{
  "model": "image classifier",
  "avg_pool_shortcut": false,
  "gradient_noise": 0.1,
  "batch_size": 256
}
Rows from block 3 of a small image classifier, named by matrix and row number. Rows with one number belong to one channel. Each number is 128 + 24 x the weight over its row's rms, rounded and kept within 0 to 255. All counts start at 0. Numbers have three digits each.
After each channel's rows are labels from the 100 images, of 14848, where the channel reaches its highest value: "responds to" is what is common among them; "peak at" is the part of the image that holds the peak. Only what is clearly more common there than usual is listed. The data: pen-drawn characters of a made-up script with 800 signs. In brackets: how many of the 100.
# convs0: first 3x3 conv (model.blocks.3.convs.0.weight, 112x112x3x3, each kernel summed), inputs 56-111
# convs1: second 3x3 conv (model.blocks.3.convs.1.weight, 112x112x3x3, transposed, each kernel summed), outputs 56-111

convs0.31:046114135132143184115118156126125126124120140129116146135119140101151175117120136131127142137124124136133113148140123105143128116156117204149078166146125163154130119131
convs1.31:114147155143120149127133097082111081140110121110159149114129122112071130124099106103116111094144112093105113102122129091077132102129123099126072161112120154173112118106
responds to: thick pen (82)
peak at: middle right (44); bottom right (25)

convs0.103:118094081132126157119111180108119147107103133124115147130122127135136180138145111126115155146118133084140120091129159135139157107104106130195119116133113134162121150124
convs1.103:118122134154146140120098149099075164115123119141080139069104118143124141102086136126131099130158129134134098095134074115161114092105135137129140143136134143124118114103
responds to: thick pen (64)
peak at: top centre (36); top right (25)

convs0.87:087141093132147104138139095104141122120068115113129134085084126132105107143121117150066138102135128139162136099092127119103127117170159135166114111136104101146127105109
convs1.87:148141145164128136151092154153151134135123143165109156159165098103138149125083156129131141149135166158101149200147164185112101095116128131134141173150133147130145149108
responds to: thick pen (79)
peak at: centre (45)

convs0.72:112101102100126127118123155102102092173101106158113118128179162124102111143139127164123180130160084132132101103104156121119130113142160166154113148138123116125123150112
convs1.72:156151158116137125144120112157131112127158116141144206120099098134147137134136115147104102146144118142106113102109154164178125161137136174114132141137149102107111116143
responds to: thick pen (66)
peak at: middle right (37)

convs0.79:111125099138138166111130182135119116113118159108121145145122104103128184139162124147105148146119122113161130125138144131110128125165114169177065156150124157161135130144
convs1.79:122135123154134151116119130072065118128124126148120133104099077120109134114089097098136104121178118081083091092126113113153135133124129090154121162132150151162114109066
responds to: thick pen (71)
peak at: top left (57); top centre (32)

convs0.9:113134112084152092153111165110099141138160161143122115130105092124099127162100110161142144143146125128149113150152115100145114120138134115151128081128148109131153157100
convs1.9:151167118129113115080123147136126133152151134163108141143143172116109062096129119132107126091107120145113137127147138124146093107069131152127168116120140124096109117146
responds to: thick pen (68)
peak at: bottom right (43)

convs0.36:103122105072110096132123167125105096177107153115122126159121128104123102120110131143080171124112156139145110105089163131060078111155119112142154093173122094120127132085
convs1.36:164080148155121129103150153156173148113133117130141115125102132118152158114174141146158150126154125142166144156131156153171144152102165135109121088112165105126093116144
responds to: thick pen (73)
peak at: middle right (32)

convs0.1:142164101131149151136119100075138071138157123150124109134096115150074131110150088104132116145152138139122110098139164098137148182160141125150103115125086145153120133085
convs1.1:112144168145133136115085109156114159135132140152137139106159153154161132106110144120137116115132135153130103148106111139145128056050133118164122096160102132118123143129
responds to: thick pen (63)
peak at: centre (58)

convs0.89:116166128171131096130127108093148105119078128124106107091128141144122140125127094146099117114150118174163084111068131123131110093162102098111147129157115112119122091110
convs1.89:111128167118135123156138105141130089155144111110116187174121119137126150146101156104143140151121151110148127154160141106107158159127138137103120139152130119133130143095
responds to: thick pen (71)
peak at: bottom centre (35)

convs0.88:172100110154130125141167149125115126136104164114104112079153084127077122126127114144151118128089119118130181067112139114137140126135115116130132129099160102095121122122
convs1.88:103124134137139147142120087132164107094096112132160138135157137104133166117096130138163128105108104117118115117117102096106167139122092105110107135113136133115107177123
responds to: thick pen (84)
peak at: bottom left (26)

convs0.100:127133125112116089148139137089077143146123158141135098138121108092152116156123142126125133084117099122142113144102136121111092091138157060157139112162133099125110113084
convs1.100:111146133118151158134175098137171109114157115136120147176168124128103110144128122126085139102150145156095183152148187120112131143102119150150144188060159182138142141131
responds to: thick pen (84)
peak at: middle right (28)

convs0.35:105135114118122126106122153122075144130089137146152132119080109103131145114114115147152110149138139124176108143144115071097117119104144108127126137166178122113139162123
convs1.35:105153110184103137107103125119125093138147140124095108145150136090108101082147090125114152105162120115137115145155101135114120091114131131133146132100143107157083061107
responds to: dark on light (85)
peak at: middle right (37); top right (25)

convs0.21:111120087081133114154142160123137145114159142119060115152125132088092108146113166131090162117103125133048118114090141118103124151130136114126134122107129125136153162139
convs1.21:112108153138125137087114151146116164167134144147130145138125112122123159150112149098104126130148129129165150077094153134179118137106174171170141136159123125103105117169
responds to: thick pen (66)
peak at: middle right (33)

convs0.39:148152130147136129134142112126152099152103126156122127121135098135106109090134125141158123088080107131096125175117126083124086134129131080073120138140130131104108125109
convs1.39:091105127159151154114145114117142132107141118156149103148197143090123110075141152071127143082154135107107140125138115137118094131115102092126128138116148126137135102100
responds to: thick pen (80)
peak at: bottom centre (34)

convs0.14:143151109162134135137100101164126118133095107155119135128122073122093130100136130118160061117111107129123096165129102136123132164133107131094110155142163151134099107099
convs1.14:100079143155154108132140072127138142135166163150164115147143114125153134127137141106128131156124101121125147105153132117125095167139096091149132134105176135113124100130
responds to: thick pen (77)
peak at: bottom centre (28); bottom left (27)

convs0.54:135157127137113064145146182094073111182123196145140123104093095132107146144125131133125171127131110115154123132104117103116085086100163126160126092141160073116118126116
convs1.54:145149119126111151106171153128172133130154147137138115162147126124162111117159137182117148153080102151162153142130147174119102162165126121143166112112132133125134090134
responds to: thick pen (60)
peak at: top left (35)

convs0.80:127128156146097098163168138110127134127129122080146134111110071094138120119113117084119116108108138088128130133126110143116138072133078152139137107170149100097127104084
convs1.80:138121098104139126091154084154140132140136116116104107166143138133122134124155147089146139147087115099167151125132143135135140165135134125090115126116124116149129142161
responds to: thick pen (65)
peak at: bottom centre (28)

convs0.78:038125110165145143142118159095111149155125131131113125094114138083095155156089138099137202140124164105138118123152114131111114122147140145162090132153134157158151143127
convs1.78:097186129122103131110098115073089121117144142127116142123125123081103112119140138117094130106133100093117108118122115117119128103121100134140174145126114179151112100091
responds to: thick pen (62)
peak at: bottom right (65)

convs0.47:142143124197112124098140168108101079165143115127103117102072137162100155141138081148113144156128142119157079110100175114110124110097137145191111111154119112126108142135
convs1.47:184140113142144116169184180128150150095144157143144122133102126162129144135171163132138123161113137136157163120092121148096164112147103131110140139175141150120117090108
responds to: thick pen (68)
peak at: bottom centre (37)

convs0.10:087158116123128160123114135119133102158071118115118171111133133089129212136103136141101145144150148131116129138121123114092161134173122120178115122142095135160119146173
convs1.10:152092131160132114130091139147107160109118121163110103120133113140092112135082081131119120109120114135132139125176140155145123081137131102128118111121138137172132141095
responds to: thick pen (67)
peak at: middle right (28); bottom right (26)

convs0.99:144138131137136119134106075090119150112135130159157117167114142142117131112132108117130142129122127187119141093119130149123152130111132084080129117063143108116090140104
convs1.99:098107127087141138088110110137132144148140099128113129101106123156161127154139135137169090161100114126146079150123115111131132143095095111101116091086113145092124169115
responds to: thin pen (71)
peak at: centre (58)

convs0.52:137117082107088103174124174117113124108133135120123127095152178126097080106137135152111168099098123142095130136090146133104136084098142138144095068117126105121106160117
convs1.52:145147129143146082126131114153128132124142092131099168117130113127142123120111168165135113081113133115140142097100139142148146150132110144143139133148113106122135110131
responds to: thick pen (83)
peak at: bottom right (36); middle right (34)

convs0.70:130103109149135110061106157146147134094141106139128115136104101148122152136152091111136130145142096115168123118138128126168140101120120147149130115138090121139108118147
convs1.70:124100120131121111115097134131102099130123093103108129110097106160141137128103139101143102150179154097131074091120083080107136122124107107106089128124154122156119133132
responds to: thin pen (86)
peak at: centre (62)

convs0.53:137133093144162146145115136098140135153078079122129136163166135105112100101152121166136109128120069125137117114145105088127136106160128161168101114153101123135131115101
convs1.53:089131156094151119143131129139123142118131108140110100114137110124115122122130205112107158107106121093153142138159123138111149106159127135140134119143108167145145132102
responds to: thick pen (75)
peak at: centre (33); middle right (28)

convs0.58:125114126135120140112133130120110145180095141124168142121102131102098135110151135158158138109105092142188125136176136117111117118149133135127102144161131111147099115126
convs1.58:092127115161114142165081108129142122110129159121118143079145134086139115132078108141129118119165170134117111223131123125124091146139109122181126161133126157152098120134
responds to: thick pen (65)
peak at: centre (37)